A small multi-label image tagger, trained from scratch: 21300 steps, batches of 128.
Rows from block 3 of a small multi-label image tagger, named by matrix and row number. Rows with one number belong to one neuron. Each number is 128 + 24 x the weight over its row's rms, rounded and kept within 0 to 255. All counts start at 0. Numbers have three digits each.
After each neuron's rows are labels from the 100 images, of 14976, where the neuron reaches its highest value: "responds to" is what is common among them; "peak on" is the class under the peak. Only what is clearly more common there than usual is listed. The data: rendered solids tumbling over patterned floors. In brackets: how many of the 100.
# fc1: MLP up (model.blocks.3.mlp.fc1.weight, 512x128), inputs 0-127
# fc2: MLP down (model.blocks.3.mlp.fc2.weight, 128x512, transposed), outputs 0-127

fc1.219:113185104175131155101162134098136137080152143149145110145141152115088104133160128144143135099100178163146129135098169137148128130133114150099153103151071152118116100118139139142097162122130132126114113152119110154112144120110111077091182092125136138118100136152151116106149151106163145146107089155174144151123149134125113144157125103147151114107145146111116084141143114130166147156090
fc2.219:109181181155190137113114124112140160144099054130141116126106120099095141144158116123149118112164143138143124136122109148115139145142130132169145123117123132102134097126122110133108099216100087141097132131101157108132169126163141106105108094122145115125156113146160129130136119133116079162156153135113123107174116126119127130114131122109100163142103164116115170145114139141117125121075
responds to: bowl (62); largest object: bowl (29); tube (28)
peak on: bowl (51)

fc1.503:133144149161110168124128098107145144087129148123148117162104117120153180108115143132137086107124155084143141102100118146190138153162115120131080119121107097136135101140091123110146152137109090128140128081139134150098167127130122081110161110112178141079108135109114128124138121172121153117149132156148139114122131134134092118064105117142161120140165134143134129087123163152160139157092
fc2.503:096116186131118098102101162157093170135167127164141118138152125125111102168168136093110092121098174129139118157123114141128129119156128162114152108182127122143167138127108098119152109153138153084124122122154102151085134115153151091113147119089131130136161106135125135129155135138124121170114145135109143148093111165138099148126106111140100151105135114086127181139083118122119086163158
responds to: light from behind the camera (53); bowl (39)
peak on: bowl (31)

fc1.508:080149130137136135131129133161160126104152104125134124119133097124099126128127171161152130130155111154139131117097108113152102132093105165137123098156136115119090128146129138127123085139143129111103163148128164147146126153112145165120110128153101137114123102157129134121148173165111083112159111131089139024100140144086108124125144100143152149145132148105149112093199116164160122125128
fc2.508:142123084123114128096131104112136162116164114113096126146129180108113118156102088159155114128110133125130153127167098169144129153164137074151126152111157126112156146129155110119116147141164123125121122138130110136173080137141111113084182150108141156134148122108135085087121141112170149141099148100129093172162122109165139139131129164135094139122114115069112116147121148094118138177132
responds to: chain link (41)
peak on: chain link (26)

fc1.445:145087113081135133124138106136127131143133114127148117087126129089140160110101110108115139158181116091139179175111126114119173137093142136083139118154088136131123155126123166132148123153172135087145109145133125122132147131081102094119087094131115156074131139134124153104156118104093110154123130110130150137152134136102125142072143120133107114092138150132138139124150197132091098112168
fc2.445:102134159175129159136134143112141124130110118120145139162147106153131088150168137143131112111164117144069109098149152132146118054149129138140153146132154093145178115124111076105135146101145148139120153102147140112134106140176101150107121175149119078148127135111131076127137171106131128126138116148109089099102123136142123106157125131099105148169112125149106167150094116129170108132097
responds to: egg (32); largest object: egg (26)
peak on: egg (27)

fc1.494:133067062117142119134130121141177136103142140172167106107118123151194088138104146124150173141136126136055145123129130130109109142105104116100149099107133130144138095113086175169128130088160113159132138160121151104112163096113143113134123142137145113136133130151146143131104065124094122138113116155106091146114100125133147114099121122129128119129148140150117137111096142087121144152103
fc2.494:142095116139139111151144132124119156127155135127108149144201127146134185149127133082136163109075165171110121164138122104101086169122151135149160160130100149133119089148109132138125121095148153096102128114127116096123110127111107088083128157150127142112095141116112147121130095128148139135178136145119151149165126115120100116069138126149128108140111076145086113116136142149108086159130
responds to: bumpy ball (42); spring (41); largest object: bumpy ball (30)
peak on: bumpy ball (39); spring (32)

fc1.58:133174097098113153150100126121078135130131145126120109100128117111137165142125156139101115075095115118136123134106134150149106110161119171081106093172151136084101096152116115118143162137083148122143113117154144141150138090135157121107111168163137100104132143131119103116116124118118122108064077132098127173125113141173094123149088140088134124146126122098113120113151181112121129120158
fc2.58:113169115114163167147140117149127080145126143176117106140104070155143106140123127103146112169108135056129108090172123135110147147121150129152170130089130128104135124133138134079128112170111056143100159131078105125090122133123112132154120150128127131094133102135145126154113163111097120151165156138111145108136135152115114145104102136087108122137127145123090101121142166128127145146104
responds to: torus (60); largest object: torus (41)
peak on: torus (27)

fc1.209:158171121128121144105115147090148089107128108075153128136082091141106153124102134132200134120108132109087068089116151127158105130115156171153152159089156106157124121129123155146112121144075099127117117138114151120116116135126127142126129151109103148103128135165146117144111145122148127116138140143125124111184098113159183160130102153104140168127123153144129107129113120129157153138072
fc2.209:135150126159136117075118099143129151136145116153155099137145125108120138148120164157152099119152140123079110096139147130116093088148098127172117123131136137118160128159086150140134099068130128162149132138105127130146124161153098093098102138121132087137154120133088128146112113135099135118132151203141152107104126156136113161081125136133178075150102103131122140126103143109081141103162
responds to: jack (62); largest object: jack (28); star block (26)
peak on: jack (56)

fc1.484:172125155108141122132080163105133121136114108149151115139134131108143165157122076130113115113092132125128166100145123130107144086143161133112175086087073117129135123119097144101123110124133126148137114077141153112137083132121143174168133138143134155141143142173164126099122152135149096098150125114123125141165134126114151164065075114123150144129145136167122127179141121111097095140110
fc2.484:125134142073128125132136120155117120125125162140163113098094108149137138095130126156129088094167142131081084139136139115112111130120115124115107134136114080154131128163130167107152149104122119086126177155132133128127144097120169102171124130116148107093090112137153126180102082144110152131162090101119122115111157118155130157119098112161111129080152160113127106188151128175143156141142
responds to: jack (35); star block (33)
peak on: star block (32); jack (31)

fc1.15:134137143126135158139062116091136136131121095079133113141126135130134124103119104118162137123092113113110125138149119137094120102159181119111123090115120162110127123135133121127117087158121100146164120086113154127141158112157156130143148174089099126120140077136116106132092119154117116143138128152127139103139047106135094121088102140089119151110110114203084145109113155144130124159127
fc2.15:109143121068109143159137158149111140091129163108159125108169138144133135136104141082148114140140150107112096118118129090112122102121103121103097089138135166153141084152099130137177161118164127123118155105092149130160119129125144139173122106160171147130122134159150103127143067109147133127130110174117157150150159132172127135094113090144157093168150171118110133112104122122139131097113
responds to: jack (34); star block (34)
peak on: jack (31); star block (30)

fc1.24:146127116104096136140134105148140114150184146141155142102151146129125146125141135103133124124121133094131166079124129125098135118146153069117146088189107126090128140078149126077110110132175136111130104106117144132109079114117112151145122112119125148124110126144147155112160123094087130115139135092125125173115157120124093115129118100117121108113108139134118168148131149148091122159224
fc2.24:147117182152146118137108087126121118146126151147159145113130098162159111159127150143119160128159147096116135137106130097140113083190100144116142146138105082133191157120088116100155149079136117134152148061141128120129114107157111087139116125136144122127109148125112123164090102149115132132110115165143133093127091141187126091118146143141146124148111151170145147139098132134151145154129
responds to: sphere (32)
peak on: sphere (28)

fc1.217:105148121130158142135134138158145134135142165179102144137129145153127153132128160088089135138137138087140165125112118131149102093113119143120098117127140110151126087130103059126135124143141138156113139128138114104126132091134117123146102167107100090164073125125106143126119110102164145114077168120119131137104104169137088152146144123178181161090102145122136110132108171105086172110122
fc2.217:100119141137122127152113130129144151141162138186092134136087155140128158092150125143147072153131125130158078133167115113168146153178115147077106108132141124168179128104068099101135100102133139120087102125134123132132151131115144095100143122141136092156143083125122133183169113138125136146164112136117138156142139126074134119186115131176137138122138121131148131133146126123135139126113
responds to: sphere (48); largest object: sphere (29); dome (27); bowl (27)
peak on: sphere (43)

fc1.30:104137141122117140113090125093098084143124139116085112133103062143168147107146095112125134098125168102134144121158122138086132083112172119134163106146123086128141142126117113121086075159128104141101135114160154119116126141109123160123126131165095140108144125164179146089104141161102090115148154090153102119143071121112102135106131107126097120124117131120131136130110152140088108154092
fc2.30:132176124097096111147160125133113143146092186118154118132133157149081096128124151102121098165150140145095137112117131113121119117057127159079089116112133149133085109158108181140164159100149139119136120131099116127129084157127091120148169145150166106152149122134099108139103115114114135150158094111121152118136179145134112162135132105150113076145145140106148125120134153105128114128150
responds to: star block (49); largest object: star block (38); jack (37)
peak on: star block (47); jack (29)

fc1.153:142145122153153110153108142119159127129134115166160114102145170155103111109142114143126108116146124144111109121125100165067142140167134142156114145163154120144147150147106164085131123112150160180141145149109129124166153078154137160142139174155141141107146124141157122102100175136094168125147143134135126111136155138179149128152109135166125121057134150104127157168123142154145142148165
fc2.153:112127124134083138117191092161118107138123151154111134137138120152183101137096134133146151127150124123120146133132114095102103095144128090110132142114077122154148150101121124182124158153134131106124111072145138162118140150064114098155117100144111142147110160132123186129141089152146099116130127151110109160125122114119110153106151165111163142199117127119136106129124126126090151108158
responds to: glossy (92); red object (39); sphere (35); its colour: red (25)
peak on: sphere (31)

fc1.275:145150145136121128100113077122153146124164137122143119137127097113132124107106137105098128086146108116130133103158135147169096100126071132074120096110122116095161144111109127121095086119126119135106103097139165116157097110119126098107150143104147167140174103142115116180117131155135103104178115084113085142119106147132062175152135131135094110124120138158120134156130153143109091104121
fc2.275:117134143115149138129121166111151119118165134128164127117142149163096125090151151165106132135188133132133141132122168120155146133141146135129121128135111111128113151101127136107100136077113104149133142173155105102104137118142122100151090129136136148127099083117150123107134128113132141106088137130095182074157103135147139077115150117150093182147180103129136084095130136165182143091098
responds to: jack (53); largest object: jack (31)
peak on: jack (40)

fc1.258:111132148100105139140095123095102135088167134063142142110151106137153113085178139101145117106108092123103170048112140122139097112157106156113135137145142142095097113136135092091123116138137095160100113117122109139136122124138157101137163124114101123123124106142101129161130147096104121150122141114097145133069122107141118088144125114114137136105059109144140143082140139093140135144112
fc2.258:129093140167133071102126126150136117141111119154156166114110132138136129125063141148123118135159165112122100193075133111133113110123119145113120115183108143144139160146140085099176133123166189097149105126120134150165115122128155129104105153104148115118138146102122099129092114129125150196137099156158130099129124135130127130167126159117170136149155114136153118090138107141142123149127
responds to: grey object (45); white object (41); sphere (38); egg (28)
peak on: sphere (32)

fc1.243:130133148127136151131114117079126132120178156137097135089184130135126102148147115115122144105147149082110126146142121149168120096110128127084135073107137172124116157121133088116148195137139160141140125133127125151132123095148131123164143122102137119132109120146162139134105133130124114147127142152149134144052107129131126133163138165140104077126105101189097160093087128146135107090149
fc2.243:127075151124136132161103140128127143138100109166167108122155128089143112130109145142145130173181084124131131163119113134140132143156048151154150137135124108109158108134155099123112082108121130133150133114121149121110113071130156096129110146114148146134159150110091096120151110167129146108082084157120103156195131159121135117137100117094153123132118162121135169111129124133139155151130
responds to: sphere (38)
peak on: sphere (31)

fc1.507:132168126141176151102136135137121149111077167113141112124138128134128160123120151139148113173133159118160131156142139115124091091148126097126123085097155157104101131112067174126127117155155113109115135157104140098156120107091129172122117128121069129116130146143108110099111078105173083104127110129106139151142113165138132113141164138088095151133149131113123126126125159144129083116182
fc2.507:178115074136114089200133157117154111121149140142139149131107159153140120104133066146137176115148137079100079130112110168144104151124106136138104117120095136116148132097152083096138131142137145171145124132141175166079115104123083131135109131125160141117110135132095116092113171134084144132138132143101111124129154122099134136145127134120123136138136103109113085141160097129108150140146
responds to: black object (55); cube frame (53); brown object (40); spring (31)
peak on: cube frame (31)

fc1.27:117110137123113156134100151108133103146136132118128124079144073126171086132144116128107164116127136117117171126118138125087082128129173134092129094104122139139139147109107129123117134149120170144159155052119162101155110155109156132138163182114147119109159105099121097151129100139160125132130137119091115156136164120139128179163143161146136127111078155143114174163118144127106142157137
fc2.27:108128153097115135171118130127097161149102169134146114143109131116077116144147143127139143126107108144070112081116114132095136078102134162156131164131101111154090117137164136140110175111132108144164152128128096131130101138157149146140122157160172100132138124113170129107152077101104101162130137133108138138154123107162149119152124117136113092141146083153179120105101143113105132165173
responds to: star block (40); jack (39)
peak on: star block (33); jack (25)

fc1.385:164177119141127150156128139129146164167157080149134128104140136145129205151094139112113165129084127129092077074156124167149111136179121115105147111116147127155168111099112148091124150121115135140169165114148170112130123119146173111159114128142133105118134097117136139145138161124173165139114134128128099133139145141112136120179131132109122132138141131136107124126149133132128144112197
fc2.385:136131093124124125140082114117118131161107085148123134128138129090130126151115139101139142126139118145134092088172114148122083112149160084116142143135091141118122125163133118089098092114098106112142152133118124115144105119109101121167157141120131157136130178106150121088158147142103157155133101125145142117129132150087091175148180129078109137175165120102146147104139116148097131074184
responds to: cube frame (74); largest object: cube frame (31); spring (26)
peak on: cube frame (50)

fc1.312:114136152142121148088141162104183148091115151130114113180087109108107143101172143151126116088144134143115127106142146133134127158113096156117127132126078123109105107154112145173131134170135118163131112135131113154103131150120118132086155135131132166129140126165140139103119146098136132186133119142148158123128138128120117143155145121196153120068155150161141093161111128138168183124100
fc2.312:096166124170114122100106101111106138172137157116141126088129125129106143159153104145154169162182131109140111159147138165146113133118128085141124148125136146091154109113119107129100125145083110102124137164113152119143161159128147141105095086107110113168148119140160091151154120136185083148117135152119122110090114112162125119160121124129100158177115118146112148142119153141135109125061
responds to: bowl (38)
peak on: bowl (31)

fc1.189:102175141083124135133147146157128116127122165140130116121133154103108125125170120118119128074144151085114114136098155129121102106080054158067127130146166158100092135141121113131157149140095165130166124117102103145163144127154107121097128135124103068125102169112142085135144120104110144129098135160123134144124121131185135141110117139136116105142114145111162108125138168158156106120131
fc2.189:106126123140148110118118139130122102151127117178112114111093095153129115135122124132136133182129146130171123102152151121138113172189144130152147132135132128138168082112107144075083178142110079141101159149132131132119142116138123128161125134124106169106184074124119147159133119138113090133164114085096173098129143144135111111124112125091087123136113129149099099115094167107162139134133
responds to: torus (55); largest object: torus (30)
peak on: torus (29)

fc1.114:115101127162157113151110134155119166119103139156141109175123135143148145099148137075082122138094102075180172139118078151128118113139116143125067133167166109131162080109096112139160124125162120169131121130122121112126124085139154111149135148127120142133116143124122137108098128131147138121105135128116128125093111166122120147163134132178175141107097170119123102099130132105148185123117
fc2.114:138118106120157108102128145133123125095127135184098135116095142113103128113138100120139099177143116122145144191163134115162165159166125140088088118132128121197118141125046131132140124117128124115130125109082149141107147093110127155111158122147121108139152120128147154140162157121138143160129143125097138133148111179105126125150127117199126112122158130120167122142112124141078121099114
responds to: light from behind the camera (51); sphere (39); bowl (32)
peak on: sphere (33)

fc1.103:110147117124116121137144152122131119129107179140157124110108127111089127098153146114140166108097125121128154098092139112164115144079141109152155124114105130139087158135194165123081118150083134162122110101131144156184098160127144114115131197118117119122112118116115108123125128104152114105154088109135114176147151110128117169154104093152123142101103143136102170110118149146123163114166
fc2.103:097155097117109143082134114150159114101115142125125102111128150064145116140129080118157113155134124138049114125106119118096122109121147146145122128111131105139110139124096117164162139186132113074142162165102145110132139107126120164119166106129123114113164113149142117132141104137125122100134146170140138126128144100153127146112099132133070103124156112129154069168172156131098102139150
responds to: star block (40); jack (37)
peak on: star block (25)

fc1.100:115133122123133148118109112145126143153175131108130131139122094122098167090152168137144108130132146136119171145136171102130094134079193087204074114143140128121114121126112134164127115089134132102144144131132139094151139115075176112146194118114130122116142082124115146113134143119131143112144133098114121121137086151157130104100152141135119141094170157153098138116117158130108097129118
fc2.100:141108128127136120133135125135112121134155170120116108120165154148174088129151120105117115127121150158104098101115101178122173110163104160122150138129110115119136122112135146108144205135165107122125151140113120123144084109168164160151136170153121131135103158149124108129095101109127092156073134131127122156096162096071159128132090147113119111158094075088126142112125129112150137131111
responds to: red object (44); star block (36)
peak on: star block (28)

fc1.411:103175124120137181123125154121108160126087138168117145140142153113135118164155105110141109119139151194134089104119156137094096115137095155154164134132083162120130147119115124127113157137113116138149139140108102181125126145149131104055146134142128137098074137168134139109115155119093127109151064131155135130179102119117145140099123128104152100146157160125128146113113127157129156129131
fc2.411:141176155151134134066085106097150147111108103144161115123111132132121145167127109119124098124157098087100126143156129140091167149163125114151117147139140106117136086148104137101121118133134168119098152151118129129095138134152137162113129102140118107135131082122142103164100135147172129150114174148110151125098127164169116122077084130082138105145104130130168153127136148079120145146088
responds to: torus (39); tube (32)
peak on: torus (34)

fc1.1:116137067127124124141125123153129128108140102171160136122105114136157163143120134116122159139144101096103118099135114129140085150181084129104105102141137140153163135110055131113100089101127159162121147152130127131109147101108155134116126128125127135135135134059142130125120089110103148114151121177102096119129155139106162151160115131143104118167093156121108103089087121116105132101183
fc2.1:100092176135098112130136154081164146100094101071110116090146138129127120128145131119121109136125177127136148138134097136126155108093171144157120156099130150157123165105167123120184120137137080093079106126110113157133138134131133115114136096117178140127179146137156134143151138111118155145163117099118155147122142131160076147163114136090142151136118114095145133096155117167118131120128
responds to: cube frame (55); spring (41); largest object: cube frame (28)
peak on: spring (27); cube frame (26)

fc1.265:111097101115161133106107133127131145120100134170123124155115094170124129105154123158170110094146183144157148084086126114090179106148125163137154142134116093106138152088113197135147157103107111153104106147106106090117132137090138140141136115116099134164106110168152193132095098132133137133121127136115119108158129145148154106115144123139117145145145101154140098135107152120150152165129
fc2.265:153162103137173107153138116092122092093100114129101144141160132145109127160156129151124104148082140151099127151103116121183124124102092125138151161162135162144079124139137161158145132078184140125124131122133126111094128162106125127112132140167060066126126090126123163159108104113104145120154138117150153127159158120155100138122153127117141081119136145123148125128119153095102116128138
responds to: bumpy ball (50); white object (46); largest object: bumpy ball (32)
peak on: bumpy ball (45)

fc1.253:132152131142113131142153132125142146114139187149150135108185107143118141102141089117151131117134119093128098116201087126168166105121124159126112108088151115145135130151131134146123145122073122107134109161115097147073141060116120094129138123110135109111146118111117136121137130125115107087119140120141143158175091128142141101140085207129108143121114113166112135137083126120106131138119
fc2.253:116149138139103131137137121149113168148114112098132148160148134127156125131149160109185084147130077107130124104132118132132125142152110143087108117124145125083127194113130095078138124121144131137149150114139112143149124134131086127086161116099127139146121134135127150089101180135126157124131106114164079121135127130126138158041123127153078140115079134162130134104101148126147082131154
responds to: chain link (40); capsule (27)
peak on: chain link (28)

fc1.95:130145128125112151138086159101152110134148139134124143137147104123134135138089095121134103083123138143115079125082145159171162107132090113124145140146144087134120109089143139128156152128124139089127126101147104116120076151139125160122164126141149142116131105127157141114126142148146128093139115142123114109149076104173158182197109135129131082125149118105121101132137164094173173129179
fc2.95:127141143134115125135137118119119086084161133143182124134073137104134157154139144171089150144139086149093104122140136099154114111153140136139129090131126101121090113160099141105117156151175128141100142096106090107094124132112140149163107153148167113150128151116149109146134111126128133091145147120126149100118161120146173137131114109095101187184084113123172140161094154126145110118124
responds to: torus (41); largest object: torus (25)
peak on: torus (28)